A small contrastive audio-text model, trained from scratch.
Training: soap at rate 0.0023, 4200 steps, batches of 128.
Rows from block 4 of the audio encoder of a small contrastive audio-text model, named by matrix and row number. Rows with one number belong to one channel. Each number is 128 + 32 x the weight over its row's rms, rounded and kept within 0 to 255. All counts start at 0. Numbers have three digits each.
After each channel's rows are labels from the 100 clips, of 14976, where the channel reaches its highest value: "top examples" is what is common among them; "peak in band" is the frequency band that holds the peak. Only what is clearly more common there than usual is listed. The data: simulated sounds of rotating machines with and without faults.
# convs1: 3x3 conv (encoder.blocks.4.convs.1.weight, 128x128x3x3, each kernel summed), inputs 0-42
# convs2: expand pointwise conv (encoder.blocks.4.convs.2.weight, 512x128x1x1, transposed), outputs 0-46

convs1.118:116103203154169133080124158122142099131152114169128127151109110123149064120130119110133144123085157146132148092182096122119177113
convs2.118:133162071065099094128170128077128104128120138110143128104128157148128128092095178138055164128108127128128181128128190128108128111098128101128
top examples: speed: slow; electric motor
peak in band: 0 to 250 Hz

convs1.45:128146114213132107152115086121045141124123146110141138107128099183102136101140197131120115114161089129072140078111128075074099128
convs2.45:158130128085128146095163194070128160128103102167122128144097167158128128105056175143093128148079107128128084128128128124128065128117128099190
top examples: reverberation; text has "room"; text has "reverberant"; rattle
peak in band: 1000 to 2000 Hz; 250 to 500 Hz

convs1.5:164121051115117155108112119212168123125081074141099131170117148132148109185174085167097105114146099139159105146123142101141153161
convs2.5:128089128128113113167128128128153106142143128047128113128138172117052152124164158126087128128183096118131128087145193119128083074070100119086
top examples: clipping; text has "clipped"; electric motor
peak in band: 0 to 250 Hz

convs1.12:060138174163124108142104111144174184063147132138149117189124112144152176134151185128056164092063121110149160192122158141113132162
convs2.12:121044128158112053128095128128128128041111119128107128087128128173155162146128128117128128096128128112182128128119129195055128128153128106194
top examples: imbalance; gearbox; electric motor
peak in band: 250 to 500 Hz; 500 to 1000 Hz

convs1.86:144076189069126121167158137116089108101151114112112112149137184116124131138029126100097093045125100153080100074089138114098095189
convs2.86:089074151104119097128090142128156156128128146073166128098118142099133070059147109158128118128128197181106098082140106128136128104075174151128
top examples: thin (high-pass); gearbox
peak in band: 0 to 250 Hz

convs1.84:128143077108168116112129108099135168161095151076105149106141168106114124148129131134108132162156063136132182120155093105064151096
convs2.84:139128143189181163113151116099105042093108160118094133151076191128128091065141128110128128068158075182128156106088118071165148100163091142128
top examples: piston engine; clipping; text has "clipped"
peak in band: 250 to 500 Hz

convs1.98:117121147134178082045075076092117080137150112107127100150090093142138115100147147145096111080115116112084168162104128126125197170
convs2.98:136128171134128154128128128137187103122169149159113175149151102164128128128122177163213128127128096128160128128111063103134142166128036139080
top examples: muffled (low-pass); reverberation; text has "room"; text has "reverberant"
peak in band: 4000 to 8000 Hz

convs1.18:135131182157207103102125136143101128162183155120114160158104098149166159155185139139186176103175159120089206130155150101157123122
convs2.18:146068128117078153128139128101128128091146148154062128140098128137125170128111112124128085160128128079128167128084184128102140139087125113126
top examples: gearbox
peak in band: 250 to 500 Hz; 500 to 1000 Hz

convs1.40:119132141110120070114043143144111092110057146137128111127119155060122141057144139085089158129085076177176126117135070173161162098
convs2.40:128140132131128153128057150171122097155255166153049128128128118128120128154128128132136124128109181186124182128163115128169128128132128128151
top examples: state: faulty; slowing down; rattle; gearbox
peak in band: 500 to 1000 Hz; 1000 to 2000 Hz

convs1.58:090152139104154111102135108158091102141176127104020125121112097169148075121156154196107088165159166081085119095175214161130170137
convs2.58:127078128160099113107128128135106190128138129166177128128128181101129081128171179128128128164159128089079124129105128128153089073163102128107
top examples: compressor; electric motor
peak in band: 500 to 1000 Hz

convs1.116:097121140127157099148095123124138131098106158116170110192123042103142078155070087101111088088114124138071095126143072113123107138
convs2.116:133124150145146095096121137080128082128163111093165101128134088128128065098128097128128103061146114128128150067128128107128168165082100135128
top examples: bearing knock; state: faulty; piston engine
peak in band: 4000 to 8000 Hz

convs1.52:145103096162153200173152149132140105087163192178183111117110119129139171184163155074109105090129157122104140136160164132140104244
convs2.52:173128085147073128114176173143128077143156128128143118055143128190128128124137110128072127128081128128130128117128161132128088207128128041128
top examples: speeding up; compressor
peak in band: 500 to 1000 Hz; 250 to 500 Hz

convs1.19:113124108212143119113111095137101170086102146174083087130138150190099131103137177108111118129107094152139095130094135073113080184
convs2.19:128128111128144197128128162076128115197085128099126166139179071128108171128170128128162128103128128128138128128128128089088172067128158093141
top examples: state: faulty; rattle; gearbox
peak in band: 1000 to 2000 Hz; 500 to 1000 Hz

convs1.35:127154137136125155130142126092142149120148079148142072134123120099140180135112092113081133111137135117091086156111102139101103125
convs2.35:188115128135164128105177156128132105128128128126128171173066071128152137158193128128151094142098129088149115128055128128134156095128128124131
top examples: speed: slow; speed flutter; compressor
peak in band: 500 to 1000 Hz

convs1.92:164094138113136128111170090081178103127157113107122080166102114124129085126091117113102168159113072149104121070144130107138126126
convs2.92:128085161128158093158128128180138079128117128212156148056149128112061175159101119128209140146140128071243128177100128128132081136206143102153
top examples: clipping; text has "clipped"; piston engine
peak in band: 0 to 250 Hz

convs1.10:098156204118154109147173159157090127216094053154121078154109100112129155139145114156122080136135125159106161131134089087131094140
convs2.10:128133128152128086175099152120146089128098128114100128114119172106085128128125128142128128142128130128103128183128085128128090128101109160093
top examples: slowing down; compressor
peak in band: 250 to 500 Hz

convs1.31:112072159150145094139157134129160115161100169159123089168127115167172167115155187102185126193152135115110146196112163148085149059
convs2.31:139055162070128178128145055109142164131091128107139155128128118183125188117121122128118081075111180146146102160128097128128128128128065128080
top examples: reverberation; text has "room"; text has "reverberant"; speed: slow
peak in band: 500 to 1000 Hz; 250 to 500 Hz

convs1.56:164131184113142155118104095150107071121179067117159132186173118169170131144101108163087140130108080102118160120132130135147165124
convs2.56:128166128113158062064097129081128198103172128128128128187156138128147128072126056191134158087145134105119128121110141128126169111128128056070
top examples: muffled (low-pass); text has "room"; text has "reverberant"; compressor
peak in band: 4000 to 8000 Hz

convs1.88:101131096143073135115116123133116125118167096160127134118176163091104092092142093162126106157124117137081146101137205139127120136
convs2.88:169128060102078128128109097128087125162128128128128109128128151128185184189082161128136128128142128125070129177151128114118196105050214128154
top examples: rattle; compressor
peak in band: 500 to 1000 Hz

convs1.76:136113185104113120138111109174040148124144148167103127117167095178083173161106145202150108197124111135082094146164186161144120122
convs2.76:152128161169091120128130155160138135128129160060127112095128095162128094152149128123092174077090114165142118084143125163138131140148108128092
top examples: muffled (low-pass); reverberation; text has "room"; text has "reverberant"
peak in band: 4000 to 8000 Hz

convs1.34:133123177133135135164145157156188118149166109119178141118096151101166134140126157178132118135140210025129161167120106178131163101
convs2.34:196137104067128128143128044100128124170108136153128173101095128128172146091086115171098125148168128108067128083128092128128128128144149066172
top examples: rattle; state: faulty; electric motor
peak in band: 1000 to 2000 Hz

convs1.36:123108162138127101076140113103086128091089132134118159102134142137133166145139121161092183142105098183109123096138102093120162151
convs2.36:084179085116109153114151128128142128121100169145103164163217093102103153165128108128089128100182163088128128128135172109088079166101128084128
top examples: gearbox; imbalance
peak in band: 500 to 1000 Hz; 250 to 500 Hz

convs1.65:105106117108156107087098138131148142154131154087133110136091104119130123130117165077121109084126114098160078114159094166110114124
convs2.65:090107128081104144128062097143167128174064161107120128126114128171148114087079093128152189090080151128128146128096153153146128082110128128150
top examples: state: faulty; bearing knock
peak in band: 4000 to 8000 Hz

convs1.105:139187137128126118100165074135123100098131117123141158161160108223110191061098140110146116113169072089122120022151134100176112117
convs2.105:128158128103181121121128128113106098128108170113128128128056128058128120068128128137128121128175089128142183141128128136140197108128156128187
top examples: gearbox; electric motor
peak in band: 500 to 1000 Hz

convs1.43:121081095129144120170157145158179132103095087121139149139069156103102144082120097133188122141164155066122113151093081135117151091
convs2.43:128153128128128128128128071128128128128128119128221154186093120092106128107097173160147128162128143128102152126128066128128149128082181173148
top examples: rattle
peak in band: 250 to 500 Hz

convs1.37:114094156139108128115132150106143097187205105135146137193125099111188073144115153090124134141147121109157207121128127137074120159
convs2.37:128128076149200105201151063008111081128128152128128128119128141135129048110167128128145128148108145135108111119170124144149128163145174141124
top examples: state: faulty; rattle; electric motor
peak in band: 1000 to 2000 Hz; 0 to 250 Hz

convs1.87:135118124139081141140114101146135116148101117115109098136045119104107101133143119114154098114154128082135078169159100147098091080
convs2.87:128118128127188113128106128160098111128161132145135145112128111142128140096187168128162128089128075069105128184079128128128064087128108168157
top examples: speed flutter; compressor; turbine
peak in band: 0 to 250 Hz

convs1.41:085118154170107135112119118132112078115176155109179128118135119123126094122153137124117108177112116126137145102183099082109097152
convs2.41:128156126123128175150131107164118100128079066130144171074118148121125176128158104145128170183128150148072128128128128125184116143161115123086
top examples: reverberation; text has "room"; text has "reverberant"; speeding up
peak in band: 500 to 1000 Hz

convs1.72:138108189100096076143068131115102087097086158076092142152159099124159112097091160145146164094135113085064161090142222141083137145
convs2.72:188086091128128128083100128128118112132099117128069103127085128167104112134131089111052054079107108109128168130155074119083161067128128059091
top examples: muffled (low-pass); bearing knock; machine: compressor
peak in band: 4000 to 8000 Hz

convs1.47:093147067127151083120163071128111160118063105133124142161115170117133150137126099098186109121112122095149178121056073106146149159
convs2.47:148135130168128128118130151155145128128154068157128157128195146128029182128186114072128091109128050163128128096153107127128128061128081113128
top examples: clipping; text has "clipped"; electric motor
peak in band: 0 to 250 Hz

convs1.95:132070141132159174171112140148079132099104134158174109134108115128142165115154188117109136151080131087123169101114102090149139116
convs2.95:171128128128083128128128069062084128128114168218160128128128200087095108128080120128159094128128130176125128157123143102128123127095141155128
top examples: turbine; compressor
peak in band: 250 to 500 Hz

convs1.121:167122080137163181126117165109187124123156134121048115112150097182157136116172114166148101125135169133103187138151094103139144077
convs2.121:137128112128128075128128128128098128128128096187128100128128141057128180128169086127155062202146189063128189158128095128128129076128128094115
top examples: speed: slow; conveyor
peak in band: 1000 to 2000 Hz

convs1.38:096073143106148153109204118085144139118182093174138146131116117172133152131112181130115102143162178162109211108139139183151142107
convs2.38:108128128159183128099079128128122128104128201128084166128198114083128128115128133128119128096064142128188145135159175128084151163128111128128
top examples: slowing down; gearbox
peak in band: 500 to 1000 Hz; 250 to 500 Hz

convs1.7:119107157064170154157125120111161095109143131129185146109157104185160151119120106124128128135099130134138171137074117126076128139
convs2.7:128102185080087107087110102183186115128128178178170167077074176149128171110108128128227128149150183069128128109108068095200102128116204149128
top examples: clipping; text has "clipped"; muffled (low-pass); turbine
peak in band: 4000 to 8000 Hz

convs1.63:112141139093145153066101147110114124144150126081100163144158172080112138110119121178037098149115217135159115172138139081173108095
convs2.63:102128128109156148102128171128135128104128128128089175120128128128132148128128128027128066110081128128087179128160128163116128197181162193107
top examples: slowing down; compressor
peak in band: 250 to 500 Hz

convs1.24:171111162091031110145159121136165154174156128118117156144126117071128136137146062083119077139126165130131095118117099113125146170
convs2.24:174157128115156156128131128135128114081139173128128128127128115128159169076131154128176152095088128101128162128097105068128055128116179144162
top examples: compressor; slowing down
peak in band: 500 to 1000 Hz

convs1.30:146139030082141104143115137141172124146129141115129156130072182149102138100081159111122148145178167197149113091121073119189165178
convs2.30:135097122128101169128146107094128112126128056106128105148109191128221080128182079119097181136147128201128164126128126128128125128140159128092
top examples: speeding up; rattle; turbine
peak in band: 1000 to 2000 Hz; 500 to 1000 Hz

convs1.117:141074117161104071087144143114100127143132067127045156177126139111107137132084072105114070155162113130107095142174206152143133091
convs2.117:121128138128128100084074128166158071128103191128067128075082090113206141128131192143146158067170128128128120111106128067089120250071117128128
top examples: electric motor; clipping; text has "clipped"
peak in band: 0 to 250 Hz

convs1.68:121151087112077138182180166113116141165120113115133136164117083143146125122141118126115100136114145155147157125176135111164159104
convs2.68:116107109128128093128137145156146141128137134128111183117128119115080128128108136128112139108116128081148128128128155072128128125117098128139
top examples: piston engine; bearing knock
peak in band: 0 to 250 Hz

convs1.119:108108098096158170172121115126126125127114207139092093190087137161111153150102107097154073157093136177104146156135120114147142141
convs2.119:088071128128166111152128168128171102128128112128148093128128143128083108109128126071151082128110191106144128150137128070069183057160124063153
top examples: clipping; text has "clipped"; piston engine
peak in band: 0 to 250 Hz; 250 to 500 Hz

convs1.54:145174147136126118138098139133125136148150163110139133147172113124150119146153105087152163090069124158166134083134135150090153156
convs2.54:165062103159083158041128105139128113180088095128211128175141125047103116133128125149163164114112160125128098128179196128095089128091128178104
top examples: electric motor; clipping; text has "clipped"
peak in band: 0 to 250 Hz

convs1.101:115153123193107158177192142053115106175190190109148146137114132125141099134109124149188090156131127137151095129119168111104166089
convs2.101:088105175128128128094163171128171124162117093155115179128121128076128087083126142128169128103150140128128118128084128169128153166145076092128
top examples: piston engine; clipping; text has "clipped"
peak in band: 0 to 250 Hz

convs1.74:181138142111240123157147152105136168135112117096088123178122220120201132159113127140093137122130082144129087136168130072101125125
convs2.74:057113139128128095083128121115153136134125111179128128159128108128181143129217203146105011128128097128067136181171128131091128136098128128128
top examples: speeding up; compressor
peak in band: 250 to 500 Hz

convs1.23:089133108087126204147077142134131103155105111125243128123125073114109086139059138167160158096078159151166150109120089175171157127
convs2.23:156120137160149097158140104169128111133090128147148181082128099097128128163158128128116128128128092103124143063129143087079141114199200178152
top examples: state: faulty; rattle
peak in band: 1000 to 2000 Hz; 500 to 1000 Hz

convs1.69:091168140110131162117144136065144099187183124147149130115155133112078119169125137131198121138156062162170086121099125155091148112
convs2.69:081135106139086188128163111139128153128128139166128128128128083096128128105092090128082128133128128079152105128128128152053119128128102128128
top examples: speed: slow; piston engine
peak in band: 0 to 250 Hz

convs1.85:132081128115111119149151151106101051110132135100074117118124086040128073119102150189129138092099150079153145148139115158154148101
convs2.85:050132119113128128128125112104128202120112128128108128108142057115125128172167099155088128169186122175117066150162143105107149126142087128198
top examples: reverberation; text has "room"; text has "reverberant"
peak in band: 0 to 250 Hz

convs1.50:124186162114114124102122167083106122072171111145157083156094191096098111123136109183105066129146149185163123210112180141097112085
convs2.50:145063128128074128095150134104170143177118137110124062104067087127128128128044118141101092184162131119145159128128098150128167094128085145128
top examples: clipping; text has "clipped"; piston engine
peak in band: 4000 to 8000 Hz; 0 to 250 Hz

convs1.89:092152158135148111146159110109165115134174096108149121159098124102147074119095095222167134109163162072139116154028147067101140075
convs2.89:111155069136128095128148084128128128128084096128114128157088099087077128099128095193090128128179215128114142106128147171170051110161132095128
top examples: muffled (low-pass); reverberation; text has "room"; text has "reverberant"
peak in band: 4000 to 8000 Hz

convs1.14:102135155080133135151109129097053166167093113148133137121148185132122162132058127160086124123171120130130146091103101076179160150
convs2.14:106128128071128122149070163128138128112128173144168128133128122080110144145129128135200173132104128125176132127128176073128097115107100128128
top examples: reverberation; text has "room"; text has "reverberant"; speed flutter
peak in band: 500 to 1000 Hz; 250 to 500 Hz

convs1.13:135155124081055124117145078113149134147143128133150126166127189108140097194111124134136140150106103092162175099128127063144129183
convs2.13:095128095084121148160081150080155128070140126149129128126128128073128111102098126128128128128196128072161124191104176074101128076199054100146
top examples: piston engine; clipping; text has "clipped"
peak in band: 250 to 500 Hz

convs1.102:128114146153158135134089121111071077143157170144101152142122114132132167113117105124080135156128077161161170092099131121114095128
convs2.102:118094109114095162128156204039086171114114128115059211087133134128128072152120128089100137090113093126128128128166128113128128102133136139138
top examples: state: faulty; rattle; electric motor
peak in band: 1000 to 2000 Hz

convs1.61:107159198156099136095124165096126110175159148132108111089127125118124161135168121199167121155090125127076171185146171100141120120
convs2.61:128109198176115116101125173187173208128128112124128130153142169136128119128172124144101128148128128128128128117128128115090181116112128091125
top examples: reverberation; text has "room"; text has "reverberant"; squeal
peak in band: 500 to 1000 Hz

convs1.109:149164138088134185133111177105133184127160107186109111110153169126145121174078194119107181117201152155095081109132117125132111114
convs2.109:128128121198136128168128136184160122069128128128128119128084149077128063078173142097076117128104160158149128077128226121113217128128137077164
top examples: gearbox; speed flutter
peak in band: 250 to 500 Hz; 500 to 1000 Hz

convs1.123:114103146161084083127190084056098080083182135113128129083160193125133123128186153099097189147079052115100138143113116093140157180
convs2.123:090118164128133096164131127125080104095115128105102128128128075128172092164128179099175144192101121151128170112108125107099168075128214128128
top examples: speed: slow; text has "room"; text has "reverberant"; compressor
peak in band: 0 to 250 Hz; 500 to 1000 Hz

convs1.64:123116114119140120145154168105154158120100069117154174124175147115138155139172148126115135138126097179126137101155100071112127127
convs2.64:096097120128112128078075128128174104163121103128071128088128147128148157128128091119162132128144073169144138146172122199178128104128153070135
top examples: bearing knock; state: faulty; conveyor
peak in band: 4000 to 8000 Hz

convs1.115:171141173159111115069100158079104130094096145153088160152207121141130103132170111130117112134121138155138125122141134140114102201
convs2.115:162165128120113091124201217149128072121154138183139128128175128128128168193153128028191127215107181131166149128128128144185220128123128154095
top examples: speeding up; compressor; clipping; text has "clipped"
peak in band: 500 to 1000 Hz